config = dict(
    arch='crnn',
    model='CTC audio transcriber',
    dataset='short made-up English sentences, spoken by a formant synthesiser in many voices',
    train_examples=26041,
    input='waveform_16khz',
    tokenizer='char',
    vocab_size=30,
    norm='groupnorm',
    hidden_act='prelu',
    weight_standardization=True,
    depths=[1, 1, 2, 1],
    kernel_size=3,
    wave_channels=96,
    wave_strides=[5, 4, 4, 2],
    widths=[128, 160, 192, 240],
    rnn_width=192,
    rnn='lstm',
    bidirectional=True,
    rnn_residual=False,
    rnn_layers=4,
    optimizer='soap',
    beta2=0.99,
    learning_rate=0.0013,
    beta1=0.95,
    shampoo_beta=0.99,
    eps=1e-08,
    precondition_frequency=10,
    max_precond_dim=1024,
    merge_dims=False,
    one_sided=False,
    adamw_lr_other_params=0.002,
    max_steps=3300,
    batch_size=64,
    epochs=8.1,
    lr_schedule='cosine',
    final_lr_fraction=0,
    warmup_steps=90,
    weight_decay=0.4,
    adamw_weight_decay_other_params=0.05,
)
Rows from block 2, named by matrix and row number. Each number is 128 + 24 x the weight over the matrix's rms, rounded and kept within 0 to 255. All counts start at 0. Numbers have three digits each.
# conv: width-3 conv, stride 2 (model.blocks.2.conv.weight, 192x160x3, standardized in use), inputs 54-107, a 3 kernel for each
conv.56:141111054135147179178137122139145117128133119129119156100125199132087122110198179106137102083135153174136135120095135078083128137133114154088143077110107088139127157112109157151123115135112120177104161163112111110172086144148109150165106146117125146147141084138142114139147131152165125094115132093132105113134142148145113109155180124121133142085171125122125137131160095163117141149103176110102169106136133145111139126096125148104120100122117147108130155084120114148152104083125123066145
conv.57:173116128098073134157130139138113111085113120169124168157157122119121095158098143113123123131116133137139149135160170129125160135151157154115106092132112120141088149147123102118142080102135113144154139148163115107134127100117126111128112134158146120118125129126121125123117102127105103131102114133158138107140141132121114141122129154127139132133108118106115128142120137137124141111119124118164136132149135115126133114135134117111114147115111114127130114143149136108133129128114090109108
conv.58:165075087119099109104117175152131140121117139125137137128146125130131136105131120094146122113163148149150122149100147133106108126123130120134114181105140150148145114129134128128123139078084086080156147100092123143108109133142154161107118115136136123143105105119110137117137163135103082171128117096120133143124082153110145149052150185185113129140092086087173140132126117113121153113100120120086128147109133145128131127134132120111158119126119115130144137107117121135138096112161131123171
conv.59:102150143110112130154119122103060136154128110170090134079178097103128201125089129133143133137122144128194167098110144118138190098121098147101102097148106144171120107176161172101093134090140120150094131136115106113124122137159136151125145106124177201161133098081175144119141115092125098094073144138154093156147125125128143141127088131174124149146189119110135133144172145149099165182117064179142102128128128157158119101178172098137144096121107147150141124103135166114152150122102128138131
conv.60:094148145156146069115092122122127140186091127088166113104135124128151133064158140119145083115106203125116125094115115156156093086138106158088120148080146114133102099130156117174145167166120103101138144104138132109125158104130108125139064138156089162168155141109104101127159123090129134146101090112111119137158122092113148140121126104105103120126162140133124079134115084140170148132061145131156113135130119143172118120105146133097122146063117112164087103138149145103136155168083129108136
conv.61:080166160160140096142109119139095131144101120139132091137152091150116133101114113110135095165115144129107177152113147096126150161148121154123100175121108115102137130142120066121135153133121115145140142181111114121122080148119141184090138085132114135140136139098173103160160109111128135102096118134112125168119133120145101103148130101128097127137143148073107157124136139106157122132142138158120155163121111125127134117102125124109111143115107142156142168147101115129166139102108111126147
conv.62:134139119178116083150118106123143157142108120129109092176138120109098129136128131124103128118111133117128139144144142184117122147159145141142115120136126135190115090131125102138152110144133138129093122096101115101122126129114113111130113099097128118124168155111132141125142124132136153094122092135136111102176086097165126122169132138159129136130089089106100113144144134104147110134102115127133134140144152166128103158120105145152128137142148154133127158138127138134122166101169127117105
conv.63:161161168151136110108106164128121094118144117107172153135137150124115158125162145148127144110121115156152160130114134080116147106122115148156146107170128117163150106103111159104119108084130134160129154124130109157122133139161123153156129078164158112113115114086139105171144123130150147119125152142131146116154099113149138106126110130144110118176159165103129168119135110157129147150157106142135125120121154162149131146143124127127129137154143152117133140100095103151128170084163091110168
conv.64:153078104119130164128129135134137148134138155145133117140113105166130149091126125143151126130155096109140121100110159119136128182135119119115165174155079129138124142105116141147161153128088116121133123135136140120126089066166153103158128125118118085143145155148123108129143092103136147125163133068119144108138112153124134179146211155095157139158131128155120129088127141163155149121105172166132085157134123108137119117141108135114131154095099131153185147145136134133115104136150147085103
conv.65:138124096108107115118162159154131112109154150149190144073107140115151172095136139145132095125099145173184133148087126140126149152144121105147128139101093140096118095118114177103113130125138147152155112131143107144095154139128188147185101109098134145164136134081099093159153122087126119133125157081154155155146135146135142138132118112085100109162163119137107182135147131134119109127083125065101161129123135135133142116094147113109127111099125167173101088127134133117137112099142121114166
conv.66:126117137105110120165136142138146092115155090144103138081106112141153114124082157130094151134159101104106117115102119103150113073131167125113132126137115133125103093135132102139175105123136140116117119105096117129131129176105106134191127114152146149119123139117087129154117122093078126150142090130139132148080158128184114117168104067136126116143132097175132148124127111150102118099094150137118141160161151146143111105145126125129099117109138129163132134132145094175144117138144169125111
conv.67:109148151086087144165095083118142118157132074130135086124093173128112100135133094079117151147144115165137132134158086112152191143107132138104127132122147164144118169088136119122120129154119119128109128140128147145146114148124136125119111116148141130131129112126160188127140162131102127131179192174132131150120113146144093095118099152160123134117157100096107153122147110098159174133142120130161140124124101137165113119113126140117147103149111126121115136185154133097110128109125146158095
conv.68:135187172119106135143091079125075128111141115133129135117104132134134151147123102065129133095139122092133101143110178127115147126118121158124101143145087126106087115160106137098101159080125134087121151139153123131119151144139146154138115131111146154134179148122128105133140143117126125122099101128145112108139118085163127097147166098144121083141147129089137141119129158158154097112102126150132118136138170125088125131133101135152113149116133154123131148139122121120136112134108132138076
conv.69:117166156098128155180141104164103084157129126184127105119157132189159151116142178102124108122110152105169205163128128123130146130088160173093108133108134118158169130128090169092122170131109163120118166118147099135138154106130132144097112109120163120142171118164107111148156156159119102120136134146137106120152107136093121112125152124116096118130105103130067152105166105106115151166117162139105151141105158140134120096169102111104112126097097116150119086139098114152152093113156110143117
conv.70:142102125161120116093115121128118111133157132160100144134165134152159130137148150114126133137121116136100186131075154110119145107148160102139163068142134121134130147108130154102136120100136128144125142122142131114099117162150093098178131135105143145127124119178139103158158087111110071164103102127163137088098107135121122159126192126125099171122094133116146098137094119153158151114110159135142177138129127150118132114086132131135117138099124144142165122118134135156136117121138115117101
conv.71:140168134115144151161113051103138144102114127141147164136102113125127154151088144147093111086155093133122126116100148107099155124098171197095085140146142123119110108101112164120124108052188124130150129128163129136159130139121177190119097157141135152109135127133194097094150123081118141149085155148084109118130179148136148129151091127172174133153133120143190147132133071169147175124113179122139113148113179170108134059102195130149134164126107144219150078145125114173140084088142138136142
conv.72:171115172140165140088099107178148195147129158109173119141111171157150145115123106136107107144136128163112131133102141121144124148125130112116103106120140140139101148133154107118138167144115129131130168127139130134132171152167156108136084100122168148159139154118137139108132148146068134118133183151101120118129117129092153102162106144110118149135127142110119102133159151125135180139097123163151128132165141132138169110165138107149138127100137143179149175140137160172153126149109137106122
conv.73:101150155131097100160126127165161127140166126138101161103134100132128104125105125113150086141148121087127156135087152149102154173187120099092152100163150110114142133148129104126096155124150178118100123134133124129105183121125103192141102131153182145134114163094138156133155128122177115090094111141148171102122173100157122155140110079085125115122119131117119099150119112138138144115141125153145154143163144166157112109164152166166102100152156130168124117128134158140134136092159123135098
conv.74:144155095105140102117078139134138102067099147138108139116123143127108108107200169083132121129107149133147143106123076133075137153110135126117162144110129119116097120122125133156141129132117104145155202134093130076168145106149166134129168126175129122116165096087113166154136121104144153142147096100135115118110091114145109154100110160090096096145089175093102133128104139098122121118103120145147141160125133115145117112120127096119120130097106133096137092138142133120131122141125160125088
conv.75:126140122106095101182127187120141121113133105138152121118140129150101176120127157110141112131139115132145108114107124086117129140140150115134168129102093129125128141127109105141126140139136128134122131118129119121106111106107130124128139109146117121121141123108133113117126124125099128157124117146127112126122140138138123100134114145117150149100096116126125124129107139112130130119127095129136092133129130129138128125125126145111078123129119135126131137127157131137136116107110108128111
conv.76:157090073129145141095082176154123129154121150120117106115064108128171150074106195130138156173091107142101119098150118071164104133118117127120100145129060161128101128135151153133112129100121106130103118101112130140105125170104148142147088128144125151135157139162133117167145152145140131115142117050187083139131135139113130177120169185196172108133157108065104131129117138180145118134113134134163131133144134151162105104138148132143107074063108140146121162116120165148111087134098162135112
conv.77:137156102101160130085136175089165102154125161144152123106131082127147147127162141149173116116110078094142151151138059145176090150101116101141149151127127132147127133122138155113176171110117124124151150090110116082132125111131101182164102131186099102128129106123119125105119115130145097141122089123117114096146136099111117161122159133128146085158143101112115120129115112143162090127066122145109154140131069173122105106138107144097106109031089159219130117143129088091172121136151116175109
conv.78:130100123123069079138176136122117107107126088121122144124131100109160128136106117148105090133115130164127162128115111106114120142137133113156119135111164148099121155123160132108111136127095087143122103105121113146143123155113141134111126132132161141147117136115116140133158095165111126133089142138136134141106178124116139157133116141154112116187120117091107126151105099099111154158136138154129114143134130136122141126118127089166168123150140159122156124142105101135126105168092151139080
conv.79:149097210082142109143142142139132139158116128125108149153141131143149153115104083174152149121112153138121157145151140116141114130110167111156139145143131132141108101115170142134103099127180118141150142094118131123102129151130140184165117102104126147142161119151151158116171118101129097115143153129153070107129155102182118129161094123130139126151114135115101164118121103182121160126164133117103164125119140153132146106158137125109166063109129124163148117143131170109086110130156119141115
conv.80:110133140118143115147106137136102126163142113109129138141113140128075159119082101106116141130160119096136162122118133082089144117084103153142131104106141121087129181137121154111095137109128145134128119151117119155108149158113129122148126103108134152142123110105145111115166115122164129100101112123118154147112114117129153121129130153149123130130093117119134153137087119121158108086140163113162133133140129149127122144150116149129119158148122152139132135126127122130116116116120166157129
conv.81:172082073160123137162151110131157123129137139118160126120165134136101160104249146108110158143154139171166092145107093120147143150146138133104134155107134128099135140146084133131114141097087111150134139123125073163133132138124112131138111199122130117136122069127132118165137108097147126102144098129119169135153075122143154136103189163126139119146114163117139104104146119144118142111130142144069127137103131098130126129104134134111112139113097140110128144109096129129146104136123139052120
conv.82:129126134143135136115138148130123113126115152120152088163169123078095188146132121150155095091127124167115109176094133142170099133134105118154151102111109128132113124107149113164110120100150128111125142138115184119055128125126168165150147088148127123098169148116164122132181159144171099094105160152163136134128133120172117132129111161131166149112141076115153095148133121177149130118104115105165139136144138133109123087080132163094127115142132156124137085107138154165120117089138090130114
conv.83:140114157146138102105149143104140145154121108129133109138155138166133141162157102120081129126140154144109142158143117143130131111104089158138139083089127096143119169119140133092140120114144109170109107125131138112112136155131144152106109139115147141139116119106120126122137106094073103116136139124135129135130151104116118148132126121172099113157156108128112139109118117138121124096132133112126133137131139121125138130134127091163097097126142135124114139103105129127124140114120109117129
conv.84:130158109096115153121161104109141114124133086127090147196145131176132140110140102163104137094111155121190162173130151075119116165144154097181148122125115138122154109133155128157089052116181123141084144189152137089127117167135058167161108139110172094117106154132132102111120148123093122158158167129115158080135091120097122117108156110084156123157113139155123169117101147105077138127120127066149142132068178129147157090161169092155130115117090181140224087148147123081131117107122159149092
conv.85:150092118104117130088140139099126123101087149098131146131100096131159117126179126130140173132122190098169131127104146107128185147168144108140142150108129166143121125120137110093158176155076129091147140139142106093122146138115151127116129129182108119128135131138148155184150133067125113088212151117114097141131128136090144109113139105114100143128103121117137130137157180094135167140092107141100157143120141145145092137106153142162133105090084144157175125107164126142158121152159161114086
conv.86:144171105111120112124096099105146153150075150164145083116091163158153102106105111120090158116077164125090126188152122146140168127149098134177149111193077121137146125136116063135162083158174119115163090169126148141118129123149113132081131107113183159125138152112116163073120092120132090108153150126162096114138130081109095112140075135129137139117143123117111081122116107115150143155086107114120123151163145085111138175127083123112094115084093121139110156086133064110084112121160120122136
conv.87:170150137156133193112116098143141108140147121105123129130115173145160115101134137144152118113118129150150120114140155113150085135149110125098145136179124111141123163096116126091136116148102157079121112056150159092167146092125157135129108131127131122203177124155159108092113098154160111140125110115109086099135157137119123134154102172138165094140132147143129142180104154127110129130124110108104147177152148164166116136139224110108141144125117133105156137157145134103184119136104144107094
conv.88:165174117199124073136104114070136131105137175121118105103107171091105126102137128110116142081142140123112139131018087101104143108105085166149142126110103128090161124141120178183126113136140147100110134120114108130148128167148116109151137146125168146100147120116109149114129085129115115117103146139083131112124126135161151150103115143169077107141143160123123090120082109137111114053166135088133133166097130125108173110155159091127128161131155160126134099119161114163122105099114116100144
conv.89:132078133095110125152123131160107082175129079131105111087100153117136158151099117126143139102109118127148090121109100139154098165134075133123109147175134191091139142164078120131144154143181113111100124135102129131121151151141146125133119083134154133106116117078122128116166094070161095104109096129165170097115127087131119102109099164159127116104133105067140119112124109152091147126146123141148130152159142124112146137119135146113132148106121126128119151115090124152141154104150125121108
conv.90:117165127096100127150164125109130149159110152142136126108169077170133138118124110119157146099157143110167126155147142094146176103144159108094139098141132071143118134105160120152145163141121163137157100100125148152068134131141079117154117087155100124122159079107083063110147059131146103102129106164143085104110105143125129102110165109113068146113134176103157079125102091132160138137157154105102170149117077140169163132214189135113098134117110166136122105116120179144126127127154126122128
conv.91:160150125129137096122099135110123145152117091132105136141132115157136131164122183117125128165089082116138146109120170163125110151116102143123106149125170105159160168153116142109149144169154128124158223177108177121164112148148153106113120128154113142175111129162133182131155163145131109139112161136112129153153143123130140128133094142170151129090105112137129132110100110118099133151102122129137090169139133140121117137161133122075126133162153095109125129146151098126136130125122147117137
conv.92:157112108113091120129097103122085176150097132131142111118111133132122143100067132155148089143135116111123120147125114166170111130132118126082116152130085126130118137106136130117149149158119154110102178143160137135118126131154134132108101112121140152151113134115112100104082127133119102131084125130126097096122096107172109101115139120162133141127135175122126088097158147146110146158113142088142102126141131123147104161126163139112156095081063121120133137146133117110126106152120111120155
conv.93:117143127136116128100158120160147122110137152143156119155135125110139070078094106138091100082100111094110132135145127096101169159101122123154180146124109162101112130127136135130143099148134133102175124118122113144128148134205143162124138153115109146226059102146067095124128136110133096142116115150108100110102151141124083101164142075086127124146135147129145156091176098112184130105143132068132165132174159119116147140130115134105099096181095178076145174088116094135133103143142136173126
conv.94:154117094110157147130112082113107176084148139152148123129123123130140101108084048101145089103116172117129132171116071164145081094121125108132095096129106113157129144125136125127166138092093145100128109120146127131135142134156167116121135157122127097156128144128136120114154096092117120137113141102079073152121135128083145121130158160167084086102085145092121200092104129154093096151141149091104133165109166196076136135100123158138116176140097118146101086108132137147158133125107128129151
conv.95:130187126113108138178094157143107089128134113145146132125141137142154150093109149149127111131153130138121127130133119134137119112079107120136157118104127159126140129152151142108095159146126143112113137140142118151141119135144176148117109116115153112157112111107137151135153125141127125107109128100130118135130141133146126095131134120146121141159154138137123150159161120113149098146106168102130106147111148130108106146129132119140131120108119151135106119092105152112133111123150129158097
conv.96:172152111147138091128138137164125124143111190153138156118132098062155141142108124153112119114126109102081152108174119110089063124089143095173145128124123139130087158086138133119165112128132096090147153113064148108106137126122153136139162115104107105128131118099059109145165095114154139131085093115148135116098092155175123137165128114144126143168124121157103105126136148132127143107158129152138133123143148117156078152122128141144125108131114110114137089144139139103125121120104119143124
conv.97:127136101067137155127147168164111100167116121088120162109158139153116141152160098096113130156132116165148101119155142095111149118124091126100131167099140111139115125093100118140108146116114099139102130145134173104103130153154124128076083103130138169141149123141129082129161139106127132147142147112121131141129127123136124120124140122065151116154151156130159192083099183161161119136147144136143101139120092152140138155146112133161116135132148163148172139168116112117117090118143155119135
conv.98:144137108102137120129122161132099131168161139168097135131136111177168125143161157128121158117126124123145149126126157104128101148130154125168129137123152144130094150101104166070140109150141177119134151097139126102117146138127137133122131112135120142162098142092131106104134126128141157129102123131123090163156116131154153086154105054143121097134094122124139141129124105111148106139138157132151132131131132148122130103121118147152120111120141122140089130144145143135133156079143179182085
conv.99:136106131092168142159109070133123103136120151120095106119140114145125123172176109116117101116105139142077153129097135121125099135207166142126103100127105129119129141150150118159142137132185131133152126110168165160125128116090168110115120166120085099111140151124119098118158160119120102129116136145116087144134120135116129163106115139133139146151126121093087178138088185115137151116120129114121102114152154137135156117118105124118125140112108109116113145160150129143117122121130143140071
conv.100:097134111139094125128107127118119134147150133138114117106167136118119157152100142122117115145142136108143141120094142128107166114131187177099134087046143127127086105162137107150162136106134130112108085093131124135151143108146141091108136114111096105128126147112134120172106146122085105157130131107179128091157121164107105172149117120109138109123144134182121101118113089144155135081084131107080194129142123160138126148164119137118089116141111095148129111092151171124105113179127110138123
conv.101:105106126116133112143171126099115082124151135124107114108130140127115165123140147139154118106172138179175117104113115114055159087131120173098124175134101134174149174152140161095153100147124141126135140102154131114158160134159118099142117084125106144129166108104096127145148141097138150143160125139112102133124107152118134144132167108073121154143131173149112109157193127153138095121123066115139157105136147124122144159091142124099153141174118147162135151173111120130123073099097109134146
conv.102:082116110095094137141150122139137150146164102174132158137138123086129104121111105095105129135139132144130140115142155117122132120142102113137129160155122141147133124127150186170115148116111140127130142117112134148084132141122128166157143142141142143132145116090123102104119144136115141118142090093167153117111158137141156105142159124130165148111118119089154113082116142183106122145090125125149139132122130110148133129135119124116141106096129124123117133105105127137113128120125111143131
conv.103:106153164067144120141100125113113105155107129135139134115161134098158155114106160120086132105122120076145130132128136129110112108123168114195071169134149102088116159153104154138092154188143130105101164105117137157152165147120130141137087096098143145146110134137135149135121079161112125111102119203135085130130156146087144120130143175141079093153129120108141117111117123147122131113125103154146118151147142142129161145137135099142110140127113148124149118119127107130120144138121156139118
conv.104:080192098139094138147140143141101101156136089139102153145093188157142147110100157080074150122107105125154162116190154116094180152099102126181135152107080092130139151132147137147157150097082094137175117119134136086158126115119147151113144081152151150121151089091134112107166135087144131132127184125130130140112120111105144144113098159138174093158081121092114178164083084154132139148133146134124082147134139126133140124137121139141124142146119142126146155144120124122130110090152125113123
conv.105:137111085150111092089105128134156113077121156153131120106105127106197113106127119130122119133121147141123122162094096114111135139129136123123117157110131140114164137128128138161121117102132130104157124115132090154139142101145147114128113148127105135117154152076111145126164138084165116149108070127115114104173127134110113149083121130168058125124104170150144137116142137131101117101098158118083124127140120128123136139121109121107159124122102135117108147133103115131117162131137126096113
conv.106:112128157163151121122097133181145112145141157104146158095117160099137140084195102111108112080132178163105109142118145136113093157146159106123167156069116187135138183128139191109130140132129124101114139128167106145152128138101118151129110148147078122096160162138118125155128167103105083106127149083132119109136113070093114136097107150109104156146143123071086139154123121143118134087108136118061168099140119127142115141123122146087152136149151113152120115112146101109124150135149141100134
conv.107:096094090128163116105138115151139128094100180114103086156094122133183127104123123156085086150162140101138111122137142096121107127161151165112108143118107085127122116152118131138160104161125143141129137158136167143116094152148117139114111146109089125151125105142121115148148136133117135105147122153108125149128145166121121141187138147146130118137128112107080108106142129098126148103119152157122110153130133125122143113164134126149113121121098134121129153166130131125164148149124141150092
conv.108:105178112189134155132106156136138146145141156124137119132097162124153169123116096109161106135122125120180173125121093142115140155118111118107122163129105168117095085113139099128199134113120174110166113144125069112143143135105148184124130130114134173157131156127101123116148132168118127121094111128154134146124118133117132075111119145127106138131098155086104123113185126122155120155104156138157134127122144111119137123105105129126119093120156160126120153101075121155140138132086148123125
conv.109:103134126107126120144105154101115120149135139122157149098147152140159140139150088140147106112135173146167119092097131146129107097142141154054110082051082132132112144105117105099148143127097159122124122131107139149152127111127114096183154173123136095138127054092170164189101092121134106086132131135145182111134126090153080187116146168123115136147177157134089168183154102122126148106132170093095138094145122136150119110137160113106089109125132117121096116143120169115136113105088120071149
conv.110:119104102132129145117101110131098148098139122133123146153115082089095121150099092103101134128162088116117112113114113148077098136136106110099107116147150079116138158107126121123142160130111115166126140177102111119093109117143141118150143160159115110128128154136136166116117109116142165142096126098123162106108140139126164181118150147137126138093161148111138129144106145137173171121169089102142150122116106187121102127095112132140153148149142095084159116116165143127134145122155121127106
conv.111:125102132139167111147083140124155146115152168151093116106134070137108087142094097119144111192131120114122175107123102165229085138134098123135109086083130085128084139096157125180152141136134175077123126137150172113099161149134101164094107156125106131121146104134144131111113104182152101144131111138143163143127116125142149167129117092129128139137191144151124132124107138160128120115141118135159120119127103140147156111101102135146121145102160149124127131144107114150128125144154138149076
conv.112:125113121118106124090113154122139128160135141135152100131168128131135110105151141144108133134127138126095123082164142117117121171152087123125119123067190152116107142124164127110165162112158097140103111169109169161100126130159163120121115130140115127149097129174120099137134127152093158134074165105073139097122126143134147118101144107128141163094105135097092116116120110123131158096108154106144133139131128128178097125139114127141128097121139148119125141121078128142101119111166119135126
conv.113:118118154136165108133077087056089104151136130165189106106134080133095138102145128104113096133145134170094139119108116159150101172144168136130136119098119141157088158126129103137121108098150142136116137130144117092132128157099128130088151142179149157118131159100128123135199125145103137121088101118119145095139105120159142130116144155163094152107115120116092101120138120161133134092109154133132111152129155111114104131117099142114149105154147128093106139129094136154121113091107119140133
conv.114:129101126130110134137122109112151128125124134158162120088111167119093157124106142138128095155121147168139131170114150119118172127119119091110106166097142128104098098146109135114124133043101164129163149140130128121128143140121141090118133141128140129140112092117157159099159145084093115160113126120099124105094120145104120137129161159087078107171102174130107084141111129084149119144098139139082108149136123144132176161146130148116121134109144130103136113096118120112090096130176128116107
conv.115:114121138164129122106158129101085175105179112138152139150127125097159127134142131134114118123119153114138139089112103124079162112140114155149099118150162107126125081166141094129127145092132141172138129127134118153150135158137165110124122118123142159126148165090109175123160096107114141119137140111093158105067131140130154154183132147136093121106075131139166129146154127148121125098114121104098147088130122107127109151125125094172132129130091129134150167137166122108143105152098114110126
conv.116:155093124135095171139142162152107168172114144103133147147135106129143154131196155128118146157125146137176158127126100116126126138134120123151095119068124129151090118124150145126144139119140117147161117178140151156138105141159156103126160124134133121131104134127109115112128152142119126162145109128131089104096087126069117140120150133142144125144144095154135142117110175100131141130112144132114123143130135157155115142139159126124162133116138126111157124099144131139150133154151090151132
conv.117:091081145102127117134120150153163154125170149153148132104103147159129130095165105162083135096144145132104127126155123127157126156125118110157151133089114117117117114093123126138118116126122113093137108130157126130110128159132150121136137125125105150107098121121115111111145128103080120167134120126137107138152142145133105157108093120114125104097098159131106149100131103105122168095096091159163136139141113127166132119160111126141130104121093134106155102131126141157124157108143161142143
conv.118:117133125122105143131133150139097098086139137117110129151120134131135115181125168108084134130131087100130147083155136128111124122096116147107105108160064136083139142131114173128153129118085116122075106119123177133132145135127130098186132166150138144125139123145118139132100141132121111160138121146155090130110133085153110104125138155118103143138123139110127145175117126119159128142141113130120175141126134131149170155119119128126104168127102158138119114131126146109108092084145144112095
conv.119:134138142135128146133142117124071119133135105123155112105123153150089126155105148109135144102113085111138133096107157112090162109139122152152146111084145105152160123140109153142113135169125138128157129125089125137121128150188123142154144106155107132127191116109110145140141134152102167102113133118148123116096097102153141087097138149132115155114130149074109114097171148138143100086146130163100134106098115126107091094107108151105139120120121107108126131154172133097123156091139082082157
conv.120:185056138126090101095124145147135118099118134153081160142136154103137135157125116098127100140091115134112149139102144134088129170136132102147140127110147134161128109121138125125114131103133106117164113155121112112129111152159092139167107137098128141154132110176108107117155114107092099122124104176127139096100094164121162128163163145159095169110091129103162143133110149116105115133140131105123141126130134128140155136111131115109110131146113107132152098143134123132127109161130116122131
conv.121:128139107126113103134120138111128140128137145110179133127117112155134181094143136126126107151112148147112175133089126126107125149141160108121127112118152187104156181111078153134117160118126165109073127139147177157082114135114134101112122132120079124136140127129146123132109125111204152061119151161123173091081162136136137150123119098086108118117157112144121112107117155138160107159115114104144194125125139147093136158116137145121117129157145133135144149145091149135118114135113138091160
conv.122:137163100184075101129105094118133101185075134145073118144114142157135141100092124133142105159114108127136188149121116086133130179129158142111129164147093097127120140145132148138111127129128124095193105119132141134124117140149086116168114099140138115136095124156123095110159151142104123131151137137127081163142132158104141173135168129175163091155101165136128167118128096181120101108085131142113133128098136112112150104117104120126175152101119120152130188115105146125126094118106150123138
conv.123:123155150140103125126147144137109125144147105105128145120118151147098115189109143134131101138159119148149178061150150155094159097124157087094158108149091103202153136115125161114142118070061133125104153168103134109096119118119147113144126121147108147117142106113121081109148141108113106099134148149131153133161120156121170116141144130099096113129147159129108116106159154122126156153144106122156178153133114173086149103132152135132114064155187113137150123116143126174129083172142114106151
conv.124:128065155107123146132143137121118177154122094085135097167137120164119154127176050109133127127109108173144142105106103143135101127101096109150079159107188152122113121072090153173077118174131159149140139170116130082131120142152152151105111105148120156141111144158137123117139116140116159099144118114106146108149103114098113124157133119167119093157097106078141115134171137113106152154092141134118162120125132146108129138115154179113146095073115149134154130112110124133157095085102140091098
conv.125:088149146136154136120075143135162154157091137082066146134135128119121157120080135091185108117185159094098160089150162144082173137108154103106135053091108093082182152100124124144096068155091107159129089107112111106129118151171146083159095106136141129132072082123135148133116116133106101128103118145139117098085148147123112169105113138147131135123127160124061112138105127160181090129125127121180098087096133125139171153176136168143131073166129141139136086156149163132139106089171123140132
conv.126:134092127130158138102118121168104121116160112133100090103138129132130121162077136117111140133136111160133167143147105123121126121116085134142126137119142106150107151156125200196145148135120127117088144126126143161149093160114095107146136148176110124130100131134117176128129118115088118119118118112125153130165122087123126110120105147120116155086087159109135103124121112141097170122122146136096076118124136110143154142138125119114099126112114124120129137108112151118123145123121109125119
conv.127:148133122160133101123112129098130142107125110167125126114136156163140112129119087113101132123099137145132146126133129084129159109133131096120149153134157173167123080111121129112160125144159089139140113096092116092117150148143091164145108086104105109121151119153133102116133100151157113133140112157144124140164154145127149137140141102128151167125132144159171125139150171096133102113125160125081141096128118124131137120113130141183140116088143145132131135138161132110117095077128094133131
conv.128:143148083136160170165131121104132115126085097146161093142122130106122127103210170111126152128146114199153122203133095152167105122111108117158145128118136166122119138104117135132116139138106117137129118121114161121152120156116148147141139159141145124129117113160112138133128096089115123129147152110140102119157135076127111161135181166135134139160127110132099127186134102093127126153107152108070096128118138135119171131146120126140113120098102152152135145131131117133143087150138102102111
conv.129:150102137128109157173087149159136099080111117192132156161163164116150114139148093100165142179148148154067121094134179177107153081148138092094135137125117135164121152118091125118161115129130174117174066127203152110094076126128154085177086168140145098142134087103114128111125111117154079130094109159168169105135123130168133141140192158142118142101107154173161083059127099132155094093109136124138089129094137097149109109161100130141126139110132141084144190144087079102130112146112165142102
conv.130:121193141118100124101113151105090159114121102135146145135098159116151148090153178107115110106077099123186151132135149133129143124161171097127108164165103150133126122093113132096161134096104166114116124166165147121086141102143140169157102167171112125146156103109131143114142178123139090110125142117145087136105116113127129100167117179136147108130130115090140177161144128127123123139096130141127132118112151145156141118111139157124112135102111131145137147108171113143144124144123127145134
conv.131:128118129160115153120118142119088154153112104108124139128121126125077155096115119104097128129112106131119159135145166111129093128138129141115145106138153119143146138064143113119132131095098118096144111115103139120106104107120109093110111089134100131109097126157126132126161199126166100091123134117182131120079088137147155127110149157147109128169093138096171172089128133114120115160105114144112151138094123138088156108118095139115129147124128116102149106134118109135129166135146124085172
conv.132:120118159163098108131156122114123112127120133125117167124118096128132136113131087099090110111139123127138090166122138139089133121142152108152127135141173142137139146176097145145128140123123108154095130092133136105114174118139126136120107131148132129120128134109140101135151136128154133111089070116102102132120160107149118113145145128110121165147157127143135106110133118118113112109151152115147151100127126153133121114121124137138148113130139121133140146113117129113109159133123128095127
conv.133:117074108091120102116102129138120134141152075130099128093139103184128108114139104106074102133157118109130125122086128097121139154126130126142109161109166152165129130083123156098136165163178109135104130118141115110106125098095149122090117127131113123139170121121120111158143163176109123126114147140136092122084098110150129087120112122134115099141100105122122141153130139143100085128127103158126110133122119138129142115115158118118129150097141112118132085099110139110132126113117118122161
conv.134:158104128121084157098122134103154147115118133131100119103118135131161138098174085189149089105136109093214151129129086107135143105129089073111114145157097177129101120118140090143146145146132208184099162143125143098150113137129121146135120141125092162194159121143122114144099084171123087088145186142164093117110119140133122123160146095153110127118165101128088123131117120149112135115100116159124124111151143141114147126138149146129133138096131170202118118141121118121135155095110143102077
conv.135:128092122166067056122160107135120169158163128108112113131083189155108117106091107125163078149117124095066172075165175114145159116109167114130099097113139141106130168157127142141094083100084109139142112081128120134133119104134175120097118153095153143136158101139176117082126150123137108092109139105095155145130116159162167095155131087156069108142084149123147137161106110080160099186131095156105127183133096149114158112162178143148121142104143105132098088060124131089093100132099140130126
conv.136:111177066123134086114164123109086115127129097133139087162093152106133111118119129119104139125135133085165107161111115114105133136175181141162100113073151116133130147138170087094146094143120179116143141143108122121115117120080141154148200120148135102086125120132120195114144140117131136128097113112174122120134138136156154125108044133156152079113090079137169142134141125100125113183124129093137114134079141155117119146138135127125165066152179071106135131105160120111183103167097164135066
conv.137:135098133158099074177151127148102083129151139130111115140092118144127170105151120129104134125133133158143134142094129131097163104130148190189109119095137098141154128147133153101114122108111136115090131121118126176141116115128175113133100153124094137098132154158154126153136132128108099131102137124137145121168136105126122111135097093135121125116136130090107089146128143118137068120129161124110117123137136131137146152122111132114108152117137146123141175135106125136117097089133127092084